config.toml
model = "image super-resolution model"
dataset = "fractals drawn by 1,000 iterated function systems, in grey"
train_examples = 147500
image_size = 32
crop_scale_min = 0.8
horizontal_flip = false
translate = 0.06
task = "super_resolution"
loss = "l1"
scale = 2
arch = "unet"
norm = "batchnorm"
activation = "silu"
widths = [64, 128, 192]
blocks_per_level = 1
block = "plain"
attention = false
upsampling = "nearest_conv"
init = "torch_default"
optimizer = "muon"
muon_scale = "spectral"
lr = 0.028
momentum = 0.95
nesterov = true
orthogonalizer = "newton_schulz_5"
adamw_lr_other_params = 0.002
grad_clip = 3.0
cautious_weight_decay = true
steps = 27000
batch_size = 256
epochs = 46.9
lr_schedule = "linear"
final_lr_fraction = 0.01
warmup_steps = 810
weight_decay = 0.001
adamw_weight_decay_other_params = 0.01
Rows from block 3, named by matrix and row number. Each number is 128 + 24 x the weight over the matrix's rms, rounded and kept within 0 to 255. All counts start at 0. Numbers have three digits each.
# conv: 3x3 conv (model.mid.1.conv.weight, 192x192x3x3), inputs 24-31, a 3x3 kernel for each
conv.15:129112114108146136139114110132120124129125125132135136129118134149161161123156155137131137125073116155109125096116107086110096114133111129140149163116153156173146116127110133102075128104127081085127103103102122103104
conv.16:094092101028000105074143106137151132133125125111125112107113133109142133110142134138151135114120116115101114132120120115099116129131112141150142157113145143140126137118132161126136162116170136108138143137123158107138
conv.17:140108148065140139140180143117105125133140134100108135128136114106115097104119117138137139139149142141148113172106119138161133139160134137150138107142118089181126163132137132149142121147104162145140122131129073138103
conv.18:142105116158106126121119133133124120104103139116110140141123108112201150114135111120130134134086109147147098097138109098091106119117120108146139144168155115152115133127138118158125114140133082128137097112134126096130
conv.19:151156127098206126106106140139151150130100120134092127115129152086103172123115149138117118141137124123148157148149074185103065121086143134122132130163133098112142151159122128143145076094158173135138109135125117092157
conv.20:149129127105107139130113127103157153173166179104133111161138156143036126116136134155132157121135142123112119120120111105155122149156137117110127163117156111133133118097106143106121159094099115104111111119139110103116
conv.21:111076118077081154088091142158125105141136113167134109123105120131090134119100108119116128119117127130128140131103106079114112105131107125085121132121127122105127113117106120137125109126134112123105108120110118106105
conv.22:109131118145158125146110106114095111139106135123132133129128118120104149152145128125103108107084141098119136161119124168162098096179179126068129118095132137171129089069111131108139124126127122116112106135120133136098
conv.23:142113133146167142107152098115147137144189153139129130149126140112059118139107138131154149146151185115168143078087079154149093087088115136131130137124137128159123129107108093100144141094142103096115117125135128135145
conv.24:123110141127112147103096102123160128075118091116178145155129141097141155126111112133134153158134146138122123118142148040020107076117099108107106115112131107124130107131134126134157128136130138162149097140115118113107
conv.25:118097112136108116148116137133132150148148188132154166134104118139078081126149126063123119138145138090164090099141106113152136098116134136133159128095133137125124106130102136141155151146093096112116095147142121120126
conv.26:112129133125132126130152120140125114177180182144123142129110131107132117116124136134114169147123183128094131126117139140123145103121144156124124112124199107148131117119111109159114101133126131115126127122121131122127
conv.27:101134102094130129115143125128153172130126121136136145115169132151139111125129103184169144185178165185162158148136128092145154145133124162117144146130141140094131134106137146106117142146165085103125098105113085122111
conv.28:123114116128040114122122112131149110145255144114142062104101119133128119132147124105141102130226135143172131135149136135162145108138138134103122116139110146119133121145135134171146142141135112093117123144132131135136
conv.29:139136131133115142125146137131139129133163134128140127109095090107069101127125105130133137128108119132130139131119127116108102135125122182165189169154189182160179133134115102089113123097106127126118135133128152140135
conv.30:084084090064135102093073106131153156136168154140155155105105096125145128136129141114117118085031087115106086058085026069102000041091000104131133133118081142135139107132108123106091110106106101104120127129123124138143
conv.31:129154134129145113132126127139131141174188168151140142137146133140148113124102088114109110129115123119092130109130082090128096096114139148124114149120129161111144099099100133130130107111133129114114123106120118100121
conv.32:106066118095043075078037103115141119137136132129140133119105126117127128118125142136139131160131167133097140133140140132142151112130145125136143125125144099139128118140127150157164132120126120122122108109123126120125
conv.33:129137141071139158136125124110101130112115150130116150115126120119147099115147126139123131124116125134141137171196207185149167208133137122116148146126130119142137144132131145129130133140116092127113104138116095158111
conv.34:104096133052186084125138101142162140110160164135134123152134106155088115109124100120107096110144067108146109122101139141170167110110118162149171149173162172138149109097127134160150077101085133128139115124143120116154
conv.35:126108095133185112122232123122157120128199139118187104112120116123210111132113126127164129130088108142198118099091081112129112140132137119112130099178120127098118127119124154146113117131161118110132127108142139122143
conv.36:136115132167162146129092116127151101124167139141181124160130135140151102119130119161135157133067110102097117110129122146177191161120139127099086122191091115145120115124092121120121118133126140166141129075120137107114
conv.37:111124113122129136107153135133141151136130159164147162130091112141127104112115103143097119101161110136122116116126111130137143132134118152149144148113113124125166160162150143162168157131138108129115113168125117105142
conv.38:161158103127114150105192136121108133145133150120122117132118129098110129125134122148116121142110107153128135100162099151130169221174201160154128138155152191127116144154108161099112151123112143138103135125093120140115
conv.39:120133116109049133110119125113154134132182137144139150152150149139181126130129114138106115085056094127122101127109130153132129134113117128154128124163118136153126071108108127150146128101139117136131106093094118117110
conv.40:156127110044231103146152131134150118155202125134149155116107124133145132119132124122138148095050111111107123084133092097091077120092124086133131160121146112084117111157129098142104135124117116114110108121120127122110
conv.41:117123133101089115095133167124134133134149122149142116089140129117070104149141136133119144119074137118139150079099103014041027129128151133113120098213130129116103130127088118153128134125148119105145168151131134110122
conv.42:131106114127000048118143112138160129122152137146144151130116121128130100134142120125122142120113130121119131128119135120127124102083114167127143147172166179150151126159133146157142138175135104111137096107129122135135
conv.43:120129142137181095140080109111110110113101104129113097136154137125169133120131131119114126150202141101141143122113121135148117129112102134163166129116137139115118148143114155128139150155131148170155145094093098104115
conv.44:117137142153121132080132106156135142138090102158137142123134118089082104144117140123131133113123124146135124144129129165109150031111046140106134154142142141112136131125130171141162123104130137109095108123103110122090
conv.45:150171167061153186066000149118125133145157144144114106097094115093001064131134111136123121123125107104093124105139118128138119090121100131135132094201143113101167092097113131138134119110117131110122125149155142130153
conv.46:105125101130063124142128106146127134113126130117148122084115093140088134136130132120120129149151122182216168088130100089141122067108123143098140173108103122152104122133110107134129120138131131128135144136125115100125
conv.47:117087118155121113136099144129151136096201124118157135138147083140103117134128141114143086141169051132147130116136144125118132098123094144114118145112116120145175167114164118129078120134136134101144105138136125086119
conv.48:131102128141074128153122113124128115132110123141132093140137124141148107136128136137158123148127133152125144103110098169135161193173176179093143167080147177123161137090062127072083149091103074120109093158137098133151
conv.49:128120124144139120128130126127133127150148147127104135128140125109000128120138127140118132122140131126124130134128123134113129122140142140153138133102133142136143111122118114115120102128113140116126079197171130139116
conv.50:134136131134000163138156125099127114139158095126126122140120120114085097129111124148162152107069103131143140124128133124098098123119134110142142132125116130135125111104113149134116108129124129131133079117132133165117
conv.51:148162165134047149109133132137141130110136121130192125128135103120162126126115117134123150122130111125121126100112078161140168122120125131117121130181122139158133094107132140146122103164143123086124111125127146109128
conv.52:125153124115173109136011109135119147125149147131116141164147133130132126125133131114120127091103123155135147139088136185145157175151157117142114122169103138129130130154142133132135125095116134132089148107115135116101
conv.53:152144141122184107140133105124125114082151104118126105133122130126137084130121098086113113129133160137141142176182163095097102124140118138141125122112141137127140119155152097111162119159142125152137137060125137152154
conv.54:120064114114091123131202113143147104105138112116122120119122137102115100136147091159119136143132133152159172116138102124149129048091068155172158180212159153155138102102072110115089150143089125156104094125118104115108
conv.55:134132151092191093075135112132157125139168114134122131113125149111132169122133130113122109120112113138104135129112129117091100097101124095122118082182132121107152120113139117115146107115129119143133127084125153134108
conv.56:101105122127161126102083098157131144126176159095105121137114106122131104138165121139133123154122157134146131122163159189153148078123097115150148111127131119107101129114075126124079135140122104107124121199117108119143
conv.57:124113124162121160137169140136154139131146144116097095131152159103087142119126125110114134108119132122120151085096075069108070123158103112112097122133129126148114134127119150133133124133109104145104138164137133148124
conv.58:115151109108205114093138092134130129143157143147159151132119131116160111122131127111134134165172119128165127129150121124132120140146135150160177181172136194178205187153171146132161138108154120130131119133121143127127
conv.59:105092103126118101112127123130140116155142145128119109119128145126095135148107147162150148142137118134101148114112099116128131144138140108142109121130142126132135107126110096098106146113138099123117168167105128129119
conv.60:146138134066224131110127127087123117133144100125125114073143114091136140137124119127108122130125157127156148144145094101088131022115103145111116139136115130148163150173110143127119120103131111157154106122102104128121
conv.61:133158141112113142148118131125122115129152129127140129107088137122107111142137150119161135130159137119153125106135132097113110118136114163103130133109097120116086128108114118110118156143142128151131105140122115141111
conv.62:157127101103106138120153113139124106151156102149166117123130150107114144107138121184182183189193180179182181094124086087085098113124104136130136083103123125123123109127107106117127101119138116086075114117131099106120
conv.63:126128137143173134154126131129130149112109079140147127137165124153159134101119096129120120142138145142134133115138135121120063107117091114116100126104135141140127116113115134111101144154135154150162157120132095112105
conv.64:131124134119124107112104148088130141128132130110098111112162073114091159130123120145135130134123135097098135113103137112113137123127124149121116130106096154115143125127138106120094139133117130137146129072158127124131
conv.65:141158117111000150138063162120148128101130124111144130130131132130133139098140099120122119116120094136103132100112085106154105083120118130124161152131150117122151096141132123086117102132120089139126118124139115127137
conv.66:153151131149022145121083108138127160142137143105122149115173139125173101131119101116133144127130154136107139154123125139152125131130085117123086090115082103075077121115097131145121122135116124106133137157129111138103
conv.67:131121109186000063164055080116127122137146113105114099155133134147084117148139121138127148092100139133123161119124116131137133157131119093129149112128127098129131103142123096145114090123110118121137086197154133148140
conv.68:130120102128071140136162146132125135133204152146135099120140137115088116143121126134117131088067121136129106148132123160131138117126122100114079112191118107104085097115119138163133135138127140102134120096136144097122
conv.69:133123125095119127087145142114129131123159129098157118119142113001122107122123116121119139138134117117128122145125131138115141153134124146142141130107153143124143118114118130102115111133103132124123255099111145143130
conv.70:097117121083178154141165136143119125135143115139133115092136141138117130131107119169201158186240183170164161155125179135130141134152148151157162147119151141131111122090129145122145121144114121122124133170119147092118
conv.71:100133092141255131112124118148174141166098142128143121119131125133073113128141145136148121158213153134142142099119089118120097110128116127114130135087085132125122120109115130125137126145141144109141136141135132143151
conv.72:138117130149131121131127149127158133130199149122175123132104127136119140136140138134144152117127138131134132131126108103101094104110111154143144133120152134137117139145111110112104121106104112123126113096136120128138
conv.73:132129135120112116136141126109097124129116096121134108120128164128112133129129124124139126133150116133142114079150079115112075108112055091121121137124107117120090144212141128148113119117096106192166120124141114099130
conv.74:144135106155134126144052130124112120109142134120105127144129119160089100140112105130154151137148116141119133136116117113068093122135104123066107138080156150185162122172111149120137164111099124099110130078111145140138
conv.75:136118114127035129127118106126132152139173136138140139122064157125186114140129162142173125110141093126138127123109132112138115104114137046072045071112056078065064156137161148111157156103193127127125117108116129152148
conv.76:134144123129095114094000111083123114098134106120117102134113152132109152114103121144119114117102168112154125122165128180179123160145099110160140140189128150167128130118152138105146125080161175183131126150145137137110
conv.77:135145142130230120119088100143142119113133120125167125157118169109074100156148107140157158116105136107138146183118144155107095131093140143103107116114112126135096148114099165137130143147117116157128098103085148133108
conv.78:120113107146239136111132116142146136124146135145134135124113130122145142137137153151153161145070147161102132137138110110132123114111123123115104106166122122130107179141167161136151128182144131134123127094123146120141
conv.79:097142139078223123143168135134125132117113139139119135125147154102082139118143127121112118117057098136101107129141115111109115130112117136174158123136169157103134125122108139101096112128114105087112164150137152113145
conv.80:130139132168020130128156134101123121121146127108116111147122142132153150163137133138109126156041139110131132158123122137129101131130102114126100114174158118107103135145132144147122149165138135141136096062122111114128
conv.81:109113119043123105122156099138135123154155157141133121100096109114134116149120130125118139109108141129125128091120100000057052079091081136144143128146118108143115154123093115119104154121122114168149125143117136136118
conv.82:102133074156112130152163129121122112130137101115145118142152102122160130131158109100122126080078115081106139126169128187164120184169179124155124139167119135131131149149101172133116118154128135105115164108098132139117
conv.83:117140141144124171119102119124140118145183137132164159126148133115136126118136142140117116121100102140135112115113130152112142135145131112112109100135102125151139126149117142112125104155113110110139145128112109110127
conv.84:093068089164113130119178125119111124144196148153179110113160152116078148136132118165108137119105118122131118099109091104123107112105135132122104105122150110118115116117096115121109115122119112119114120193129131114109
conv.85:098085117064033067108081102109141113139171139129145100111144142130089132116122120111106122132118112130114128140121123127130142123126119127134142148136170156169173127144123182169163181174143121123129125101134113111130
conv.86:134150138148145113147181134115133124125140146127130146143142114134133140147148155110145115134140107143133109062131077049132075034121068146156134141141145127150155134121127137135113147143117159151147152145132160166160
conv.87:137163162164077127112155161094105120127111100126122117059098155113103154113111136119109117122124121132135122159095090111170182118143121117143134103159134106135106127146126129128117126122117167121156137156111137136134
conv.88:110123125113151136133099167144159117142125117126099097135123116091120121114165140132149117153140094131132108129140141119148112127124129135169159157146116138124081103145099092104086125091116141135151141159115168130140
conv.89:123098118156152105110102126136130113123161122145153117123098129121102109124105117134142141133058130140150122151118134119099124120120130151172181135083124142159168118120120120159124120121123142112143154123140130119117
conv.90:123122116116150137138113134135140115124135127145127145109123121151134125123113112133121120118148129145147124114127120122132106125131120138112137129120116133096123110126113116088141112113115114110109147128124121125117
conv.91:126146135124147200148097124136158127101153129140162135132133118093119140106134119092110096154128106157129158111066038116096058061105084128118153142178103125171192095145125128123103123102122128124155101126163120135174
conv.92:122162113134118184109131151139153124117095115114100155124104150164151125104122109114132118124124117128129126118104042133128211113149156097123118128149147132133136118143111100109125120104146115121125139110116144128091
conv.93:137159146094128130129053119130145132144202147145176125118143139136127134103111151123123116111129146111113154109122116120131119100109100163160118143080147118170152126116089155132112121100134114138104107159146123116111
conv.94:101092115090138084133091110134131125134168138133115108101097141105102105125106141156193152150101153123128109102120105095124121097118126137125121133089184121112122141090147142121131136103111118102066116160109120124117
conv.95:141176128101106134146134119133137119123186146144151137110148095111147151117131130128141136146196132145116155139140141108099111103126132146126133143182144121128154118093121129195133110163132130087126117087100118112132
conv.96:120140135255255161122137123124122142130189120139135125127133133147181162124146123128124143121155128119137135121124108105106126129125115126117127134242161120121126149135150160121152121144125112132127114143124120117126
conv.97:125123120164171121116067112109117103146148116140126116092105132099093134124148178110112107133134094134142069077101070100109138145082113162124106126106140128153142119107103106147122123151144122134165136120169094116158
conv.98:153124112130103093082102125106140107148149119128131140167123134153103084137142121119138126069101131081116110141144139140147156129125136112121103154127098133158105104126119128148116124115123152186168080145107139107129
conv.99:140130129143255162140140126117119134113127102101153126134183109119132106145144127124118136137108150133106147146119128127107123129128121129121139135127114143149125120128136153149106124127107121133134137088131142115139
conv.100:127119127098067123131124134113151120135181147113151119116125138144143135131158140102149129124201151113116141115138140110144147108116123119143113136083118105135123117156122131139141111143149113095126126105105150127137
conv.101:152173103188046130151146114124119131105117111127127132137182104122141154139144120120116116071088107138111109101197141128090089135141123135137125143149143110113097141132126126114109110130115143157092122171097123147101
conv.102:132148129122175142105097131125088123141127143151099124125150127120140120096098132127127128106111134115130118137148142135147164187154186139147135130127128136121121115088129119134136128132156157139123134124108110109062
conv.103:132133121113125121145127112125144119125122118116121093134128135130117127129127130103126125131092158125111136135139150134111125135137117138105141137153156138165128134133135135115121100111107155138140150000141164114118
conv.104:138128126141118091137134134126136123123151121111137088130135111129101096107126106137127111125087124131109121135125131134086130143115150126134113119127130111124119104117126123135135122107119153141151207159144155138136
conv.105:121109107065000106112043110123146133124160134127147126123137124121100134113112114124103125121081113115104121133122121135137116120131130136112118103255153141170152120142139153160123138155140143123131118157142131113151
conv.106:150117108093086136128104115108136117122122132140146109088099076149136125113115101144127141133098138147148142093089114103122093085111130162144125165114136142126103103115126115096101111112126104125099119115091113112085
conv.107:125102159156094171120108139127129133144124168132123130089115142111081139118109127141141148162109134135152152159136170131126132119146144081147134109153114120156151110120121101146133131124112129150150108208127126166164
conv.108:082131117159046120132187101126144144121135128140139150079104106122174124114125132134139138108129127115110137004105071135103079106058044116149133121118168106132095120150128141118128112114110107150117135127108102124115
conv.109:134113115136080125147130130130133136122159119131130116119107136145151109136119126135157137124080122098096122118109120131124118116127113159169127169099120105148131116139103135118125095127137103121133120114135139152154
conv.110:105132111143176117122154126114138130120160153134148134125148133125087129142118143132122113150101111121105095144168165151147138095135095118118118125140104108132125137155119124164141126121139117107147126099129120094116
conv.111:126109155132126109119139100119177126133184215129158129119143119128147125133082134147154151087147133108111129099121106094108093135133118118145113120147146118092120114137150138180183146157186118128131137115102137123142
conv.112:132147133102078117157095157118151114127148126139163124102128115121119114111132116112121107102101108144129144201147139091093123071149102144158145127149134129129104154130144126115119128097106128136142145150141127103100
conv.113:109137137172213130092101122121134126142157144136162141116123119123119128127129137115172153122101169117140105121120141101129098100144128126134096149118129153129108133113118088143147123118127126139130142122117148134111
conv.114:091087142160103149120114151118120134109135121136137135096153112084101079108102062129110138092074142115084128110113101112093118074127147163117151148135118114098094132153105117144114077140085098121135133141161118126156
conv.115:119144140133017146142173145118128121131150108124141095119109139135121098161122149120146101169111133148156091129131134148188142129152109077120099090203184097097173134127145134139105167150146110131128115120115102150131
conv.116:140147134094125140131195154118097120162141113127118116161147118132168093123117129123152133166099132129107130102135140141137102165131132130102106138158097141081074128104134152127142157146133114067125158062088110099131
conv.117:125116094127015118136107147120145159114197147089169111108097091116145096150140134074147129135075150129167137105131133112142129128141155126116149090204149117142131131108122138174139119158105102103116130134124127132138
conv.118:121134135149168121129143141133105135139095137141117131137139120105117113124118130122116150112107125119126137150159176154162176154175158144125130145099113132122115127136183130100158141111145109106119123141142112139139
conv.119:153148129134175103155123097130158131072152114116144128126169133113160097130141108131109121129131127126125113189136160157153144174097160106173090134155097114179097137122116127136125131132140137159082125124115137117109
conv.120:110102143144141121158129113147128112117118108093132157122138129141126074127128139135128130136101100117112120058093144100108149144091018131097116132123154150142110118109112114126134124141117115137115148134114166132082
conv.121:121084146127118138113099121135157139104123067113151108136156142139119128139113111133141134123140133129144131075086080199129127159137143116107114129115138136107143143086126145110141145121121139133112121113112109105117
conv.122:130122129131052112119118111130113126084141122120128119129105138118136180115129106165169122148182133156130110112139137116165144116118125063093117076059124127148162127110098105108112104097096093175115096126168117149123
conv.123:135129143000128146113187150132105102113150125090072113128133131118104137141138121117142134109145119118132143114117085070107061106107057100091142110124132125089121113119150123129125103134135135109113137167090148115126
conv.124:135134163158000157166144141137133114142173145133124148124136111108179150138135133107100125111135111151111134130133126125125127131128141124154125130255157086143138127165131137162129072158110135145096133157116119164110
conv.125:141132139137120100117133122122133135121139131113117135128135138139140130130135125122135148084095115097115131115124121120114130120126115135129136118119093123119112118118116132132116108125099133129112124124114119107098
conv.126:135122128138162114140135120138149137148154133158152139118145122115101133165149132182158181147085120173143167141139134144114117103092115102119083107065089108092113156124154152098143169140170107126118117128136121114140
conv.127:134151145095121103059091142126158135143166142120115106123122131121031074128133127121123133108110134119132127142128093122123104091119093112111101113166126121186124091130141090140142115116115140106141084107120120101145
conv.128:174166153245108139132151133122148121095164118113152097116189111115175115133131129089126114116175094127138098134140117148118134140116109125154114106114086146149163140159117148147173107114117135145134112107112137122123
conv.129:121106129125225157149102121128122113105116114098123117133172136088059138125122135107132118125108117122140105144138127127102122128121129130144144134138137143135146118128135143145154136138161158148156128110132133101128
conv.130:148142139134038117123152109120129124111138125124129108114114151138121144134119117117127132146119105127092141105116124108128138131156140151135142138155180148136133166127096131154117134134116109112111114112133133131137
conv.131:111116101158134117137151139100129133157176148067104111107146104135151157114133102118129141134137150116113111103136132091117122135120180128149128105131100131147126095137099104140106128145143119115111144151108126113112
conv.132:158129119090000111111135130152125117121124135120151121110143094110118122148135151136144125156114110150117109157137155054089047128096092125103100146196137115101114105122109107122130122152125129095100143159121130128149
conv.133:101098093150141095126174126150155135124101106126118122151156130144117130126137127140127126115140136125120141108142132132152132133123157113140135131080119087111119079096068107107073101093071111107114098106116125146132
conv.134:136125126217164087111162131136155127130155116136146104165160081130126111097131120122145156177172140125147121073131131137093013107114113106118136151127134130116133127137112127124098124112111145158141095133142087145120
conv.135:121110101109089107129118130155142162153193148144147140136134114132132115109107121143142129137140115129149118102115130139112134141134143109100122107084102103115110152151122167162137147118131142151123116144134118128137
conv.136:121134151150038084121157148118111118105125126101108111142175107105144145135100135147108144173092121148172149125133167123116133142134117128141088103098095098072101118147100139123100142107116171146156134104127127132132
conv.137:137147098164109116139082135128141114147171126124124126125151133117136150128144134146135143130138145155115136171140143121145108109131104127119097119220113134113086135145140117086160117159137104063135137110108121118109
conv.138:129147113124078133163117138129143129134149145125120114136154114127075142125140098116097112127102102131143107111108115136119130113113114133122146169243182164159157130158150105121144111150114117135137138184140136119157
conv.139:115109127086145161088159124140141136148136120118129103144121093118123116129141141148150150114097113140133159113139127148103115111118102117104122153186092118117080080124151126151131134128138139114129124124126116132131
conv.140:137112142152000147157121146135120132105172132135125120123148129137081113128131114139119165099008130146145132122130114124134107144125139126131128136255125124124123122122124109112111121161110129107154144143122144129145
conv.141:156151155140000158152175160125135124139148132128117132126140117129087133139136134128142157133000128119123127129137123108111114128121124134107127142115181131111119113085114124126078124142130123124128104111139121130134
conv.142:095167123070086097129161112119138120151156141120117119156110078153106123121132133148115147095108150079136133078132115089136101112104110125096111113153151123098096166177161112153155148136136110087116110131129126139116
conv.143:127121134108134114120076130102157099141170115109123127076088071114109122121121131138129121135162128104116132146149113122148130156126113168166150104155117119117113062085070090132101121150125150167144152185129121141136
conv.144:168157146116086087129166135108100105119140126097141111098124116108134129112128145136123134119114148128134129180105136113126114094074118144112132160186164144187129158137166145131079114090099137118145155139152158179128
conv.145:122151143143102134131115131123101123133114159124112150098074136133134108116099118129123131123102149131154118120118134129160143132128128134142109132123103126163136120116108132161122127116115132160144096182088137140114
conv.146:124091113096107131119084137123143134144165157105155144110095118156154137135147144114138130127119127152167146126146123126146174149112126112124123116097127129132122129158122121154129133136103126136119166125109171134139
conv.147:106141131101020140101104144133138118132175149132140130124086104119154111096147138092123134114170145124129117099126116081103074126114119141139110124064118148070110130124078126138100138115097092092108138120123138109139
conv.148:120117126137081146146117091120117110131133138128121119117081092129109113155151134145111128107094126138140132141118084130141129140138134150160188112194201092096122137090091149132098116151131129151141144151147108117117
conv.149:139146137119114109110087088107117100113108103135143138086116085051055064118120116126120131125122131133123122125097113077133065074113051138123122148146140113130120140153143131115128110123110127095104136112105118129120
conv.150:151137139118055147145112136131123095159203125144161123116089091110150096106120108100108140070046102076094095151148113107134121137114128140143146158102125127132106106119096122138100113090135161160141122146132140122125
conv.151:140149151121096109139208153117128130136156113130149155110134112129145092120134142133152120134124115139120140165149209136122146112107090118117102119148201136076134127144119112124138123122139154143097091112097138126095
conv.152:143074090094097116159167139105149123110145129116106102160131130085085119125121137108130146110094136113108128098111101111109111088074099082112185112151172113155204100120126107131140094139126148142141160125132137134137
conv.153:118130136073108140113137130126129137124126155130140120126127131117117139108105124119134105124132129120126137133138128128119123118130133144124162117081127118149138119101099132143111082132108127128142139092139138125131
conv.154:100147109020113129151162106109128132138131140127138139121139121132131130122127088092117121086095127110076114131169122069116142122137135123183148140177135151187129115147100170165148167180148122138155128160173101113119
conv.155:122130126080118108130088129098128124120141106116111101105142151111125153124178174140144153114146140122157155139120128114112110145135119106140136100092087125109059110099096136128122132105081149134106116136088108114111
conv.156:115123114124145141104118130133141125148162145125119126137128138136115126114130135140130139118066087144098146119115123133122124159119122138093102129105125145115106137138131112131106126093113160175154158169132125136127
conv.157:136125133207000121116188117136144138130152147113127145128149124090115119122106125090080095069082062092086100152124105177123135123129100131109102136224113138133109119136127129146142110130140156107127144134122125124115
conv.158:127134110121094145133115147138148112124165132113148157154110113139184121144146124125129118130113110129118084118113111120104103111115136121114110153146104110143085106151101108116122122114126116143140131112125128100140
conv.159:125137106153148110113146111111154115131188108135129113136145135113151111115127136153143138112091128122170140131140123151139152114119135116123119137170125138142135111118118144159128115132132163131125149180117115112116
conv.160:103132103118089163092076096129142101134183115101146140123122124135133128142134130117101139119070115131121118131135138115105119110127121127140146160128119126175120157163096164163102125096109148134141152156116157122112
conv.161:125108100051005106111112100116132133121170133115125136106161127114114116114134131131131126079135108112104106150161138142143133140126127124123113123223098127122116129161121160113161145169157123111122154137125125145123
conv.162:107126141128161122124158154123096153143145163126116149110122123128143136120130131127115133125125138132122145141123199112134105154148221113137118095108122108122128108152135108152130125179137124091115123094121120104099
conv.163:142136122166067134121159123116123132153162131127146155109150133095129129112108128124126122165128080136126099086124080131115131093098089123162151142126111132139151161163125151122117112118131118129154133146147117124135
conv.164:146149149147047149176146152136119122128144129112142127113127119124188130135111127132139142154069132130115129138150134120122110124137116135143135112255116118148132126123125135144115132151131120117120161120119147132139
conv.165:129150157128008122111000125118128112118142108085112107140119141121054134149120147102118102139138125104129146127127128147148157128162132113132134147104126134177150131140123158164143150187132115086128114131128114132124
conv.166:110133129144152126117203161135148127132144129131138128143139126131124128133105132156125137127126117092146105091115106119124133081118104165195155150139113058097085200150125178137107152143135095096106099100132074091100
conv.167:131118122108058114122117125115159122140222167106180129104123139125123134135143139104143126136177142126151113136143146110131153114108123118125117120156099121155120101154121142130144112176128115083144130117134144124142
conv.168:139149151149129099087098085105127113087120090137180131122144093052061094099115115132127146109140140105141128174123172145111171058110082135111113164171142119118091140137138160190145129131119124105118107093110105112104
conv.169:096144128144028161125097130119122127116136117112099107141119154165143140102128104109112137099017088127125101144133156109089107126151143111093144119109143101143132143151103137125141096099131141130160150179117151156136
conv.170:087136154177183146162083078120126122118138143109117080155162122131101081137131106123113119124093105141120128095109121095101073151097114096151132112165108116125155139157134136144140118114121109107136146128085149144156
conv.171:123131135159000133166195098113118127131122104152106107107119149134121136125115119128120118138127153154127138145098146092104104132133119154075141138092190129120144149108138116122110117121137150135120140127122123120148
conv.172:135098108122122107129109126141157116150209142136154130124085155092082169099097127119144118093057140123126135134136128128116135124134104157161084169238109165159110101114148124133144095088119130129146143149140130125150
conv.173:120115123074058105108111116119156110142190142144152120130103074124127100136124120129146143119162127106125124126115115102087091084122090095092072098154072107110120130177107125125132124090125099138129118114110120105101
conv.174:136094126112090099127095120099130121095132137075115107112134121121142107132136127097112120108120116099115115144136115115100094127143130151138138161130107148137135023082046108109094075102061124093092133092096127091098
conv.175:138127131131062134116114135121142112138107144134160143115104126113069145123132134073104102118132111113150124118101107128130072114123119151143144143082168145130124151153125122099104103105065141151142129144146152122166
conv.176:134123099130035076169124113108106115128158154126138126124137115094108073104158105123116110154088113109101081124126138097123136107109122146098107161127133161138125121100141106152107112127119118094117141100135103131119
conv.177:117103128123125099123092126115139118137157107131112117122118131129144132135138145162137144122195155152137173115138113113132103118138122091134123116179132095082091126124118104128110112126132125141116136099123129098135
conv.178:108122128148106147109130153131143130177195145146190144118133130121094125117106112119127129161176168128139155119106081100122096101100085152154191112158174146166152148148146105130102102130128099086091129078130151140149
conv.179:124113116122127119130169106118114123100173118097121100138150140128115141162175159119138119136144153133124137115099127122111112100144119147147101145157092131124124141127141120119169155126161120114117136150121152125120
conv.180:138139122126066106164155138122144126128130153127119145113145120094071158156138126129137134162164155136164156124130127148134142121137138081122101112176154094115117125120123107129130113159137151141141167132149132172137
conv.181:113111131126102128138122102115136132134156129118113148124136139083139104118102142142139135172230188157177145136127118153119124137105115152133145118140191167161147131136126134136146138138158113129141133088135152121124
conv.182:142161127065095149127142135109119112138180117110112122117176138111083132121149115124125165092130110124100130128148107094111080102096094113112109119218102138133124122189114131126164127155133133153089156133136149128142
conv.183:116111083093133089135095071145143137126169137126153142136110112137159133118130122132114113102177125148106150065100046046106075053110063150128118142148128145152109129134123133140116122132081135095137158098140163117171
conv.184:144137150140120133126144137118142127128156135127143146139129134114120105116110113163162171112110086114095086126129129128127128142120116138128115128132105117119108134120127137126124135148116123138130108112124109106120
conv.185:100127127115074118094122096122127121127148135117139128138086124122127115119112116109144113124149102129105118124134104107134094113138122088091089094122102113085103107111111131126130116087136116086108113130125118108135
conv.186:133093143201047116084108126143139121150181118128161127124145137108132125112148091113132117118101121110110142147124126158121117152108110100140159131155108140155126131103079168118111115129121148134101140089120139125120
conv.187:136109120107114110124108132111160136177248182121180139121090126115120113141126143084132087129255137108172101136124139110134123132108150139139140137168150128170132104105129107145117133160127129129118134136140135122130